config = dict(
    encoder_arch='convnext',
    model='encoder-decoder image transcriber',
    dataset='analogue clock faces',
    train_examples=195000,
    image_size=64,
    crop_scale_min=1,
    horizontal_flip=False,
    cutout=0.25,
    tokenizer='word',
    vocab_size=74,
    encoder_isotropic=False,
    encoder_norm='layernorm_no_bias',
    encoder_activation='quick_gelu',
    encoder_mlp_ratio=6,
    encoder_inner_norm=False,
    encoder_moe='top_k',
    encoder_num_experts=16,
    encoder_moe_every=2,
    encoder_expert_mlp_ratio=2,
    encoder_experts_per_token=1,
    encoder_shared_expert=False,
    encoder_patch_size=[4, 4],
    encoder_conv_stem=True,
    encoder_depths=[4, 8, 4],
    encoder_widths=[64, 128, 256],
    encoder_kernel_size=3,
    fusion='cross_attention',
    decoder_width=128,
    decoder_layers=12,
    decoder_norm='layernorm',
    decoder_norm_position='pre',
    decoder_activation='gelu_tanh',
    decoder_mlp_ratio=3,
    decoder_head_dim=32,
    decoder_fused_qkv=False,
    decoder_bias='none',
    decoder_qk_norm=True,
    decoder_parallel_block=False,
    decoder_inner_norm=False,
    decoder_drop_path=0.1,
    decoder_positions='sincos',
    decoder_cross_attention_every=1,
    decoder_tie_embeddings=True,
    residual_init='none',
    optimizer='adamw',
    learning_rate=0.0012,
    beta1=0.9,
    beta2=0.99,
    eps=1e-10,
    max_grad_norm=1.0,
    max_steps=6600,
    batch_size=256,
    epochs=8.7,
    lr_schedule='linear',
    final_lr_fraction=0.05,
    warmup_steps=330,
    weight_decay=0.2,
)
Rows from block 5 of the image encoder of a small encoder-decoder image transcriber, named by matrix and row number. Rows with one number within an expert belong to one neuron, the router's apart. Each number is 128 + 24 x the weight over its row's rms, rounded and kept within 0 to 255. All counts start at 0. After the name is the row's rms in percent of the matrix's.
After each expert's rows are labels from the 100 images, of 14848, where the router gives the expert most weight on average: "lies over" is the class under the peak. Only what is clearly more common there than usual is listed. The data: analogue clock faces. In brackets: how many of the 100.
# router: router (encoder.blocks.5.mlp.router.weight, 16x128), inputs 64-127
# up: expert up (encoder.blocks.5.mlp.up, 16x256x128), inputs 64-127
# down: expert down (encoder.blocks.5.mlp.down, 16x128x256, transposed), outputs 64-127

# expert 7
router.7 078 [127 163 124 141 142 139 107 153 111 140 117 142 168 136 142 132 125 103 137 158 115 144 148 130 109 134 108 122 115 193 104 122 151 109 121 137 122 123 135 132 106 132 122 123 134  90 144 119 130 131 141  97 128 127 141 134 112 128 147 144 119 158  96 126]
up.7 103 [146 117 119 182 131 131 132 156 119 145 148 174 142 134 110 135 104 135 135 141  91 125 117 108 112 137 135 128 128 139  94 133 149 142 148 137 178 104 125 124  84 107 163 118  97 148  93 108 141 131 132 149  96 123 115 121 101 113 167 111 142 128 117 122]
down.7 108 [148 113 123 114 153 151 119 119 162 122 128 126 104 100  95 135 101 113  62 106 145 113 165 124 174 140 124  98 131 101 142 122 132 156 137 159  74 128 128 168 140 119 109 167 157 130 123 140 150 106 117 115 123 134 118 103 162 114 111 127 131 149 151  71]
up.8 108 [102  77 128 139  99 181 150 134 127 106  57 129 107 103 133 110 162  92 178 184 121 104 155 140  64  69 173 144 130 163 170 134 115 132 137 146 154  83 138 111 138 141 171 107 159 129 151 131 137 121 134 107 100 142 130 111 163 113 136 158 117 142 148  93]
down.8 105 [132 121 111  77 152 135  95 151 134 101 107 117 161 116 109 130 156 170 148 117 113 129  99 103 138  79 130 129  96 149 124 164 130 110 132 150 140 112 118 135 145 130 108 134  96 142 116 147  88 123 119 134 115 107  99 105  94 147 178 116 174 151 111 139]
up.9 093 [159 140 106 102  96 153 120 111 111 148 112 117  78 122 124 123 169 113 133 113 132 129  68 138 122 136 142 152 133  86  61 134 107 146  76 119 156 121 129 118 142 180 110 162 121 165 112  95  89 158 136  93 153  93  90 140 134 136 168 178 148 149 112 102]
down.9 094 [141 115 125 109 157 135  77 123 177 123 119 149 138 142 107 120 131 117 118 108 179 155 142 137 155 107 134 140 162 132 167 145 158 109 110 117 141  69 124 123 109 133 100 134 134 162 131 165 134 129 125 126 168 138 158 160 151 145 120 167 101  88 131 184]
up.10 105 [126 123 141 127 139  92 158 148 117 129 111 122 126  54 136 180 135 125 139 134 121 143 137 132 117 121 129 131 141 134 106 146 156 113 103 157 113 177 126 186 151 117 135 170 118 148 121  98 107 139 156 122 131 126 124 104 118 128 159  95 142 142 150 162]
down.10 104 [142 121  71 136 129 101 137 112 105 134  95 127 117 107 110 138 139 167 137 124 147 124 146 134 162 152 129 155  84  92 134 100  97 119 156 140 179 123 146 113 146 133 116 119 133 147 191 108 158 150  81 121 141 127  83 139 139 118 170 119 118 107 121 154]
up.11 104 [110 157  99 128 109 109 187 132  96 166  90 163 113 127 128 143 111 186 106 144 108 121 156 107 129 113 159 130 127 148 104 121 126 113 117 148 116 115 115 159 107 104 150 144 113 145 101 102 152 130 150 134 107 119 121 107 123 112 104 125 144 114 127 113]
down.11 111 [142 137 115 124 150 120 110 121 159 121 118 104 115  83 124 112 119 125  86  91 131 152 157 116 142 100 104 167 117 112 163 118 126 165 124 164 128 116 148 161 119 130 114 151 151 204 144 140 119 100 114 124 116 108 132 121 146 126 134 159 117 159 147 103]
lies over: backdrop (94)

# expert 13
router.13 123 [156 128 134 128 116 144 138 134  99 107 146 116 162 144 139  97 153 152 127 124 108 125 148 126 148 111 154 126 160 126 137 117  79 122 165 109 105 113 143 104  93 185 152 104 119 158 112 140 107 110 170  75 137  76 148  84 110 138 137 169 115 144 101  97]
up.7 093 [133 104 111 129 127 136 133 121 125 159  61 140 124 132 124  74 144 123 165 114 147 134 105 129  76 130  88 131 158  91 148 155 155 164 133 133 117 121 115 189 135 134 152 111 130 158 153 120 132 132 136 131 108 158 140 154 116 131  87  87 153 143 150 129]
down.7 082 [ 79 150 149 114 141 106 157 119 155 118 120 118 124 130 144 120 159 132 130 138 108 127 138 153 138 180 147  87 108 123  88 157 172 139 156  90 131 125 122 121 145 141 179 103 130 123  96 127 144 140 145 124 150 149 144 107 158 106  79 140 128 114 138 126]
up.8 109 [138 100 102 114 137 124 163  83 129 126 105 140 114 126 191 110 145  89 175 175 125 151 114 152 114 116 146 134 147  97 111 128 133 133 131  73 131 136 119 129 126 132  89 168 118 161  98 118 109 142 119 106 156 134  91 114 144  88 143 149 102 154 127 100]
down.8 107 [119 134 178 126 133 136 112 137 122 129 124 134 200 107  95 117 128 117 169 141 109 118 116 159 156 133 122 130 119 120 134 145 110 136 151 116 129 123 103 143  89 109 118 105 126 167 111 121  90  76 128 113 118 172 138 101 141 184 179 169 158  94 115 116]
up.9 094 [ 84 122 145 170 125 165 101 142  96 162 135 136  62 139 107 151 184 151 129 108  89 136 137 153 149 130 163 132 151 144 150 170 141 144 117 135 162 118  91 102 135 109 126 140 148  97 159 127 110 152 119 137 134 145 133 198 117 130 142 139 126 150 138  99]
down.9 084 [ 93 120 136  99 118 144 114 117 160 116 137 133 120 121 164 134 106 129 120 103 126 172 148 101 182 150 131 119 134 157  94 156 105 145 145 119 115 108 141 155 192 119 149  87 104  91 121 146  97 119  82 129 125 113 109 134 117 124 138 115 110 109  81  90]
up.10 102 [121  98 106  98 119 112  98 114 127 136 135 136 133  98 111 135 133 117 109 131 170 145  73  91 131 131 150 151 143 137 137  84 141 100 138 184 167 136  99 137 166 101 116 181 150 139 131  90 103 119 108 117 130 109 157 131 150 127 153 135 158 178 125 156]
down.10 105 [150 117 170  83 135 131 107 158 127 132 142  99 138 123 135 145 128 114 153  86 132 115  95 150 142 102 166 131 177 146 105  94 141 129 130 113 138 110 126 110 117 152 130  85  86 117 167 140  86 124 136 128 120 161 140 119 103 118 129 170 120 120  94 135]
up.11 097 [122 114 128 153 160 153 111 112 100 140 131 132 117 165  74  91 135 148 115  96 110 134 161  83 157 153 138 112 165 137 101 114 105 133 108 124 124 105 140 132 108 131 167 115 140 150 160 126 131 129 172  99 112 115 136 148 108 134 154 117 132 123 104 136]
down.11 094 [165 175 153 155 133 130 108 109 123 107 108  90 116 151 117 111 115 157  85 103 129 105 129 139 148 163 130 101 169 150 133 131 111 140 131  97 100 186 127 130 156 107 149 128 131 100 131 113 135 134 124 152 135 156 118 180 123  92  90 103 119 121 112  89]
lies over: face (77)

# expert 6
router.6 075 [ 97 164 137 140 109 111 159  97 111 133 117 140 158 109 149 120 130 119 118 115 128 163 124 149 151 149 105  86 131 140 155 129 159 147 140 138 103 147 168  98 118 108 140 184 113 116 146 134 139 103 133  91 106 164 127 158 122 165 165 119 170 107  70 122]
up.7 093 [125 135  92 108 129 123 146 107 126 130 120 103 116 117  91  79 184 150 118 153 121 123  97 112  98 143 116 141 147 104  86 136  97 110 145 151 144 121  60 139 139 157 109 103 164 123 155 141 121 126 115 156 133 116 138 153 170  91 117 162  98 150 132 141]
down.7 083 [179  83  99 131 139 146 140 131  85 136 130 150 141  94  74 132 117 115 124  85 114 133  87 157 129 183 119 132 145 152 126 113 102 128 106  96 134 135 113  77 138 130 124 143 134 125 117 163 178 115  75 127  98 142 144 127 140 171 121 147 130 153 108  81]
up.8 097 [106  89  89 125 141 137 129  83  99 159 115 171 143 137 149 117 100 125 175  90 104 118 142 115 136 127 157  92 105 124 131 107 102  78 110 109 128 144 122 139 129 134 143 151  85 126 133 137 150  93 126 157 132 123 133  92 121 149 128 107 157 109 117  86]
down.8 101 [103 118 123 137 145 112  95 105 170 108 135 156 151 187 146  91 142 139 151 130  89 138 177 111 133  94 117 143 129 130 162 122 152  94 115 158 153 132 165 126  88  98  99 167 147 148 112  88 109 117 129 126 122  74 152 132 143 154 140 106  96 132 103 150]
up.9 094 [146 161 116 135 156 124 136  89 111  84  93 115 114 102 121 129 133 113  97 110 126 102 147 171 102  99 146 167 135 109 146 163 171 152 146 139 147 125 143 141 151 192 122  96 152 109 155 161  93 116 120 126 121 109 105 116 154  92 118  91  82 142 128 138]
down.9 089 [127 120 109 147 147 146 114 135  77 122 177 124 139 197 117 105 132 134 174 104 126  84 122 134 119 147  94  93 164  98 149 143 104 148 125 102 107 146 133  82 157 138 106 122 112 142 132 136 138 156 101 152 116 153 131 152 111 103 122 153 125 125  87  82]
up.10 118 [138 140 136  97  85 164 136  99 170 149 127 146 144  92 143 126 103 107 182  86 122 122 128 160 130 161 123 108 112 122 112 110 122 127 147  92 125 131 157  99 109 126 124 166  98 139 168 119 153 150 128 112 112 115 130  72 145  81 155 179 108 132 136  68]
down.10 111 [111 103 115 164 123 118  94 119 115 132 142 129 162 145 114 144 105  62 194 133 132 125 132 147 122 157 115 112 132 135 104 126 172  94 125 168  94 165 141 131 137 137 150 141  94 124 137 117 146 151 104 165 135 148 120 153 136 131 117  63 151 110 104 145]
up.11 093 [111 117 114 109 125 150 142 148 104 171 114 117  90 134  74 151 139 127 159 135 159 164 143 138 155 112 116 140 132 123  73 138 119 119 154 144 135 173 105 124 139 131 110 109  82  79 133 128  69 136 132 155 163 119 107 142  89 131 132 129 132 118 107 140]
down.11 099 [139  94 149 111 123  86 113 153 129  73 125 120 106 161 124 122 100 132 108 127 116 117 142 105 125 119 146 192 135 118 103 126  99 141 138 148 132 155 143 162 118  99 111 147 163 127 117 116 168 101 137 118  86 110 157  61 131 143 172  97  97 138 135 126]
lies over: backdrop (89)

# expert 10
router.10 069 [119 160  99 101 115 130 110  99 164 157 132 119 121  84 148 105 140 128 128 114 119 152 114 148 174 151 119 128 152 143 112 127 168 154 121 131 108 132 156 130 116 119 111 164  90  92 155 139 137 135 156  95 122 147 128 151 122 145 142 122 138 115 100 143]
up.7 109 [142 121 103  86 114 172 145 148 118 122 145 115 149 185 122  91 135 156 132 141 132  77 141 142 112 158 149  91 122  97 170  92 130 121 114 117 161  94 138 164 178 117 146  63 149 120 164 167 141 107  77 138 153 149 150 138  93 128 130 120 127 141 149 167]
down.7 105 [143  93 123 114 142 105  51 120  77 115  92  97 132 142 128 166 121 153 116 117 119 107 128 122 124 105 150 104 108 159 108 131 121 142 142  99 104 132 105 120 116 128 158 106 116 120 175 146 104 159 109 135  72 130 107 130  91  95 155  96 135 143 178 142]
up.8 099 [147 148 122 119 164 118 157 172 137 130 130 117 136 148 117  81 122 160 139 149 125 118 128 169 137 118 151 127  80  82 121  94 144 161 127  99 133 111 133 136 150 107 110 102 107 173 114 116 170  97 132 142 155 140 103 130 124 143 115  82 110 154 133 134]
down.8 097 [106 116 111 130 103  90 120  82  99 123 130  88 111 130 127 162 108 154 121 150 152 118 133 140  62 166 157 170 164 164 141 159 131 117 114 104 139 122 103 146  98 160 100 117 121 123 174 128 149 124 128 131 109  81  97  98 151 155 122 119 147 141 112  98]
up.9 100 [ 78 118 121 125 127 140 136 118 147 113 119 132 131 128 153 126 109 126 151 148 131 131  91 110 107 113  90 126 141 157 122  87  97 115 156 117 163 112 106 177 126 115 153 151  96 150 115 110 130 120 142 106  51 146 142  94 134 128 162 163  81 126 155  92]
down.9 097 [142 126 129 124  91 100 160 146 175 163 142 144  90 119 127  76 121 129 144 134 170 127 123 111 115 121 123 172  99 137 127 116 120 112 128 159 164 115 139 157 100  99 125 105 145 138  84 144 133  69 164 119 164  95 120  74 154 102 135 175 123 144 122 166]
up.10 092 [128 117  90  98 185 127 138 135  94 144 130 131 153 123 133 119 165 114 137 137 175 107 134 122 105 146 126  80 131 102 121 129 109 128 115 108 134  87 117 137 137 132 112 129 138 136 125 112 129 125 115 142 130 141  94  71 147 156 120 165 110 160 136 136]
down.10 094 [110  68 125  93 140 111 143 115 125 120 129 119 111 143 128  95 158 110 178 137 124 120  95 167 102 114 130 103 115 123  69 148 133 134 112 120 119 133 139 149 117 132 161 119 163 181  98 156 165 105 125 151 104 152 133  83 159 145 114 161 124  84  96  99]
up.11 113 [152 151  90 124 134 113  89 153 164 177 152  99 148 152 142 125 136 112 159 105 135 141  85 145 160 131 100  91 104 113 121 136 116 124 144 144 133 180 137 112 151 109 122 150 170 160 130 125 120 155  96 166 108 129  97 129 159 119 126 103 105 188 162 150]
down.11 111 [166 131  98 120  82 150 135 125 112 113 137 144 119 112  90 133 124 156 118 140 151 144 174 132 103 164  95 160 153 122 134 126 112 105 140 132 161 149 156 150 124 111 138 132 113 110 198  52 163 136 107 117 170 133 137 112 145 119 113 120 105 129  96 131]
lies over: backdrop (99)

# expert 14
router.14 111 [158 140 113 164 151 107  91 120 136 147 161 156 138 135  86 114  99 105 120 160 164 119 134 146  98 157 139 146  94 155  99 110  90 103 128 125 108 110 145  79 154 102 138  97 101 186 107  97 115 144 153 122 117 114 134 176  86 148 118 122 126  88 126 144]
up.7 100 [164 135 146 106 107 158 131 132 129 128 127 130 112 152 152 130 124 134 132 146  58 140 124 110 128 114 108 127 136  96 127 135 143 148 127 148 105 126 103 131 141 107 134 115 108 114 145 122 119 128 133 118  87 208 117 100 142 147 116  98 110 161 124  99]
down.7 103 [157 173 142  89  96 154 155 146 138 102 148 150 121 117 131 153 153 129  94  76 152 132 146 145 125 103 125 124 152 145 129 124  97 138  82 114 161 166 143  96 109 122  62 113  83 122 122 132 121 170 100 125 103 114 147 135 108 138 142 117 146  90 104 111]
up.8 105 [150 129  79 101 129 129 156 117 128 118 126 137 123 117 138  70 100 107 124 125  97 159 126 152 127 142 152  93 112 138 152 155 111 152 137 124  90 134 152 135 140 137 107 102 115  91 126 140 108 132 133 100 115 131 124 100 137 127 131 170  79 150 121 142]
down.8 112 [140 142  54 133 160 132 141 116 170 114 148 130  97 113 128 118 148 162  91  86 176 157 139 121 133 118 110 128 152  95 129 152 115 165 118  93 126 150 127 116 128 113 116 153 144 122 130 129 135 106 116 111  89 140 164 149 107 147 106 121  80  86 119 144]
up.9 087 [126 148 118 129 134 122 121 172 124 185 121 147 135 156 102 129 137 174 121 134 164 140 121  83 101 135 137 154  86 123 172 125 132 132 139 102 140 133 137 122 100 110 129  81 138 192 110  94 169 160  93 144 100 127 154 166 127 150 130 123 136 105 138 134]
down.9 096 [115  84 140 138 163  94 116  90 102 111 141 127 131 135 156 117 101 128 147 134 120 142  76 108  88 149 142 150 103 102 159  96 155 132 140 138 117  87 134 146 130 183 143 133  85  93 147 183 148 122 158 108 161 128  92 113 155 112  83 156 150 165 159 132]
up.10 099 [107 155 117 120 150 104 100  83 118 140 171  90 166 151 137 139 146  84 137 130 114 143 152 143  98 115 134 145  81 141 134 141 140 136 136 124 148 144 132 117 129 154  90 144  91 140 128 125 124 134 119 121 133 139 149 135 109 124 124 107 163 120  71  79]
down.10 098 [130 116 105 141 133 129 103 188 102  94 144 121 105 140 141 102 170 112 115 122 146 164  99  92 133  69 174 131 106 145  77  91 137 152 101 128 173 110  96 106 147 160 127 142  96 106 118 115 119 122  99 149 134 170 137 133  98 108 108 104 130 148 123 156]
up.11 088 [161 130  99 157 147 130 138  90 121 138 116  98 115 105 143 109 140 104 119 119 100  99 102 156 118 150 140 143 122  91  96  70 136 136  99 119 133 136 101  90 149  85 137 122 125 153  90 137  97 148 113  91 145 138 126 136 113 127 139 109 122 142 178  99]
down.11 083 [103 138  55 102 128 137 173 148 159 148 104 134 139 112 118 158 151 106 157  88 139 146 157 155 122 111 109 122 166 122 126 104 118 109 129 134  98 132 152  89 124 119 101 114 120 101 110 147 100 158 108 154 120 131  69 125  97 147 127 132 112 128  90 126]
lies over: face (82)

# expert 5
router.5 079 [110 133  99 114  91  82 114 119 131 117 149 127 150 117 136  84 124 143 162 135 144 159 148 145 128 143  85  97 161 143 117 123 177 142 164 133 104 147 183 119 115  96 107 148 102 108 145 145 130 110 101 137 121 105 122 149 142 120 104 149 127 108 173 118]
up.7 100 [ 98 123 136 118 118 130 153 167 149 165 139 151 164 154 125 112 142 136 164 140 132 120 149 155 118  90  99 108 130  66 130 132 154 102 153 122 149 123  85 136 145 114 160 113 179 118 129 127 103 134 128  98 129 123 164 156 136 123 149 157 145 103 121 148]
down.7 104 [128  98 138 136 164 101 149 164 143 147 124 111 118 134 147 121 125 128 114 123 119  99 146 106 138 141 101 119 100 119 135 121 170 116  76 125 149 116 145 146 109 107 136 150 162 115  91 116 144 145  70 161  67 153 175 124 100  97 142  99 114 143 142 130]
up.8 091 [148 160 162 161  77 163 123 122 138 140 156 147 150 136 129 141 147 170 130 145 114 123 115 113 101 147  91 150  76 109 178 121 118 149 156  93 139 104 135 143 133  67  85 120 127  89 124 141 153 120 129 128 137  71 124 122  79 130 107 129 122 100 138 145]
down.8 099 [ 98 120 164 162 133 108  93 156  96 136 119 122 121 119 149 124 112 138 128 134 143  81 105  95 153 108 149 166  89 103 121 124  89 137 135 112 135 138 137 152 105 127 114 158 161 148 155 122 122  95 152 136 115 138 114  95 128 135 155 111 129 125 112 168]
up.9 095 [121 102 126 146 106 132 146 116 116 133 101 147 149 103 153 166 153 135  93 103 118 108 118 131 155  90 126 125 171 118  98 137 144 163 139 152 143  99 128 131 162 194 124 119 176 130 150 114 102 117 134  88 140 121 159 151  93 150  86 107 132 110 116 169]
down.9 105 [127 148 128  79 127  99 151 111 138 170 113 122 177 120  96 166 134 170 159 111 105  92 120 108 114 131  79 139  92 118 117 116 124 123 108 110 114 159 160 135 162  90 158 148 132 143 115 123 125 175 133 133 136 179 141 113 113 136 134 140 123 152 150 115]
up.10 100 [117  74 102 105 106 136 151  92 109  91  72  71 103 123 134  92 137 153 132  93 127 148 104 118 132  85 140 135 153 131 152 106 150 121  84 149 118 133  88 165 122 104 149 153 149 113 116 144 117 107 121  58 134 163 115 139 139 146 125 131 135 128 105 155]
down.10 098 [150 175 108 127 144  97  82 158 135 156 134 106 118 125 137 129 133 123 136 116 121  98 107 109 156  90 105 156  98 110 116  72 128 138  97 129 130 104 133 120 137 116 151 117 118 155 101 147 173 139 116 125 126 128 131 125 105 103 126 149 108 134 141 120]
up.11 102 [125  96 105 124 117 145 152 154 145 122 150 147 151 131 113 125 129 132 161 148 147 109 129  99 138 143 178 155 183 116 157 157 112 151 121 154 133 103  63 155 182 131 143  93 129 161 150 130 129 111 137  90 118 119 104 124 126 169 115 139  69 147 128 145]
down.11 104 [111 108 120 166 140 104 126  89 122  95 101 127 129 150 142 149 110 148 107 131 122  86 118 155 138 154 109 140  90 142 125  93 117 140  89 113 136 144 118 175 107 141 141 128 108 169 124 106 192 135 138 167 120 137 146  98 120  86 122 121 139 157 172 108]
lies over: backdrop (100)

# expert 12
router.12 126 [167 114 109 114 115 107 134 106 138 118 116 142 127  75 125 142 124  94 165 144 120 121 152 119 128 124 100 160 108 160 123 160 140 182 125 122 117 119 123 159 103 115 156 147 141  96 143  80 133 148 136 155 119 114 111  78 139 129 115 108 126 161 141 112]
up.7 111 [ 94 124  98 109 125 102 100 162 151 138 111 132 165 134  98 131  93 141 159 124  96 132 106 116  91 161 109 115 106 127  75 117 159 130 102 129 127 113 111 143 158  83  59 155 151 129 124 131 151 142 154 101 113 162 127 118  92 132 121 139 178 114 134 125]
down.7 112 [ 93  96  90 173 137 135  97 110 105 107 121 132 149 139 148 118 112 134 139 142 104  74 119 140  98 161 139  96 171  83 124 133 134 127 110 150 158 155 140 157 118 120  96 155 126 163 149 167 104  99 150 122 109 103 110 108 163 150 141  89 150 148 139 110]
up.8 088 [115  85 128  89 120 158 138 121 148 116 145 136 138 171 144 148 122 143 163 156 114 145 117 109 149 135 160 155 116 116 131 111  90  78 144 129  77 174 127  95 141 118 105 125 118 170 120 135 171 152 150 145 154 148  88 121  80 141  99 150 110  85 152 132]
down.8 082 [119 101 124 128 135 161 139  92 178 182  96 127 121 131  80  93 176 118 135 125 160 136 100 146 160 128  97 149 149 126 171 115  98  88  86 115  79 142 116 102 149 114  83 139 142 165 128 138 175  93 118 163  89 103 177 140 145 144 105 141 147 156 178 132]
up.9 119 [136 150 100  99 174 138 120 121 109 118 131 137 143 108 162 157 148 140 125 111 138 127 109  96 115 103 131 106 129 105 125  88 126 130 123  84 146 145 115 117 124 106 136 175 112 136 130 120 142 132 148 109 160 135 140 110 140 152 140 108 114  92  92 106]
down.9 121 [122 116 105 172 129 129  67 141 109  80 128 127 141 129 139 137  92 100 111  78 144 167 110 120 125 122 177 163 109  89 141 107 140 146 137 157 142 131 108 150 148 140 132 157 117 148 162 126 149 115 127 150 145 117 172 108 165 127 172 120 131 125 126 179]
up.10 104 [128  98 169 163 141 113 110 165 172 143 130 142 138 130 108 126 117 110 123 123 171 133 120 166 120 172 134 142 128 116 184 150 141  88 122 134 137 128 110 156 142  87  96 128 133 107 154 110 121 101 111 128 125 153 101 164 104 111 138 120 106 151 165 163]
down.10 109 [112 168 125 167 141 127 117 152 176 130 152 132 124 125 149 135 132 141 152 143 125 112 161 139 125 134 132  63 157 110 140 131 167 124 127 135 126 132 160 138 100  80 158 158 114  95 169 103 112 136  90  76 112 168 133 171 114 130 137 130 112 128  95 126]
up.11 106 [104 108 110 108 114 158 145 143 169 134 141  90 190 113 112 128 134 147 104 125 142 125  91 136 134 153 124  84 118 113 112  99 126 124 111 142 121 157 103  83 163 146 144 122  87 116 117 166 114 127 113 103  76 179 110 121 113 174 117 138 161 113 146 139]
down.11 116 [138 138 180 102 117 169 118 128 124 140 145 174 107  83  95 125 154 109 121  96 178 110 121 112 127  86  94 131 148  89 115 103 101 155 158 111  90 124 147  82 134 153 137 168 110 111 101 161 136 140 109 101 121 106 134 156 143 136 123 142 109 100 108 133]
lies over: face (80)

# expert 1
router.1 108 [124 120 124 147 146 136 119 166 112 167 139 155 142 162 127 134 128 153 146 150 132 129  97 140 118 102 131 144 103 161 150 136 164  93 164 136 198 125  68 157 118  86 140 133  97 122 119  98 146 130  83 173  96 142 117 163 111 101 115 101  87  94 158 130]
up.7 108 [126 140 112 111 110 119 135 162 161 171  91 143 113 142 125 140 120 141 159 143 169  90 121 153  61  92 138 142  89  93 140 143 135 145 115 163 113 164 122 101 123 128  81 118 164 182 140 100  84 129 148 129 147  94 147 152 127 132 132 110 167 132 156 121]
down.7 109 [130 131 197 107 118  99 114 131 166 148 150 152 108 158 116 137 171 119  92 158 113 115 103 106 128 101 132 109 171 135 107 149  88 131  79 168 100  75 108 108 149 135 128 143 146 108 117 135 148 151  84 147 135  91 141 120 131 103 114 139 107 128 157 122]
up.8 094 [133 154  93 112 138 163 145 120 120  82 113 127 137 126 139 140 125 136 122 130 131 113 138 106 143 125 151 148 115 114 128 127 126 128 147 111 134 148 112 141  48 138 137 112 132 122 127  56 130 106 124 109 125 103 130  93  88  91 125 121 127 131 134 116]
down.8 090 [131 115 165 140 135 140 127 125 116 134 156 190 112  95  93 139 134 114 111 169  95 137 135 111 164 128 137 121 156 128 102 112  78 124 146 156  94 154 169 117  95  99 121 138 147 143 143 149 123 150  69 120 122 118 112  83 163 137 126  97 138 157 117  99]
up.9 093 [148 100  92 119 140 132 100 125 140 141 145 130  83 107  99 127 114  99 150 173 112  99 124 146 137  94  94 157  99  93  98 136 104 131 107 153 171  86 110 113 104 136 136 133 116 156 166 114 122 136 156 117 109 155 127 118 125 125 125 125 183 138 101 125]
down.9 094 [143 106 143 161  99 137  93 164  95 103 120 155 137 135 107 151 119 113 125 146 127 138 131 171 163 101 139 123 133 107 130 118 119 136 107 152 150 104 133 116 120 107 132 163  94 162 185 153 159 131  97 162 114 114 143 122 147 150 193 148 143 115 147 149]
up.10 087 [153 113 149 114 144 167 138 102 116 153 130 143 121 138 128 164  95 127 118 152 111 156 137 103 162 127 171 133 140 117  94  88 137  95 121 138 122 122 114  84  84 124 131 114 131 162  95 144 156 153 182 101 153 140 106 102 128 171 102 124 182 127 103 134]
down.10 083 [169 134 125 128 149 118 122 136  97  74 149 138 104 158 126 131 155 127 142 107  89 148 123 151 143 114 150 112 168 120  78 113 144 102 181 122 140 117 107  81  93 132 121 146 124 156 131  96 127 181 144 101 139 112  69 128 108 140 148 163 125 121 153  82]
up.11 089 [163 114 109  80 150  60 112 148 105 162 162 106 116 143 143 125  92  85 182 132  85 125 120 157 148 121 138 148 130 119 113 147 127 127 166 179 137 154  83 126 153 114 160  80 141 106 106  99 119 149 100 129  87 143 145 142 114 103 136  89 106 145 155 125]
down.11 088 [103 147 125 123 138 114  99 181 114 161 154 134 122 109 145 155 103 124  91 119 109 110 120 123 161 115 134 132  61 124 164 128 123 139 138 127 148 108 132 150  79 109 167 175 112 148 169 152  98 140 163 125 120 121 115 109 111 134 161 101 140 162 129 122]
lies over: face (99)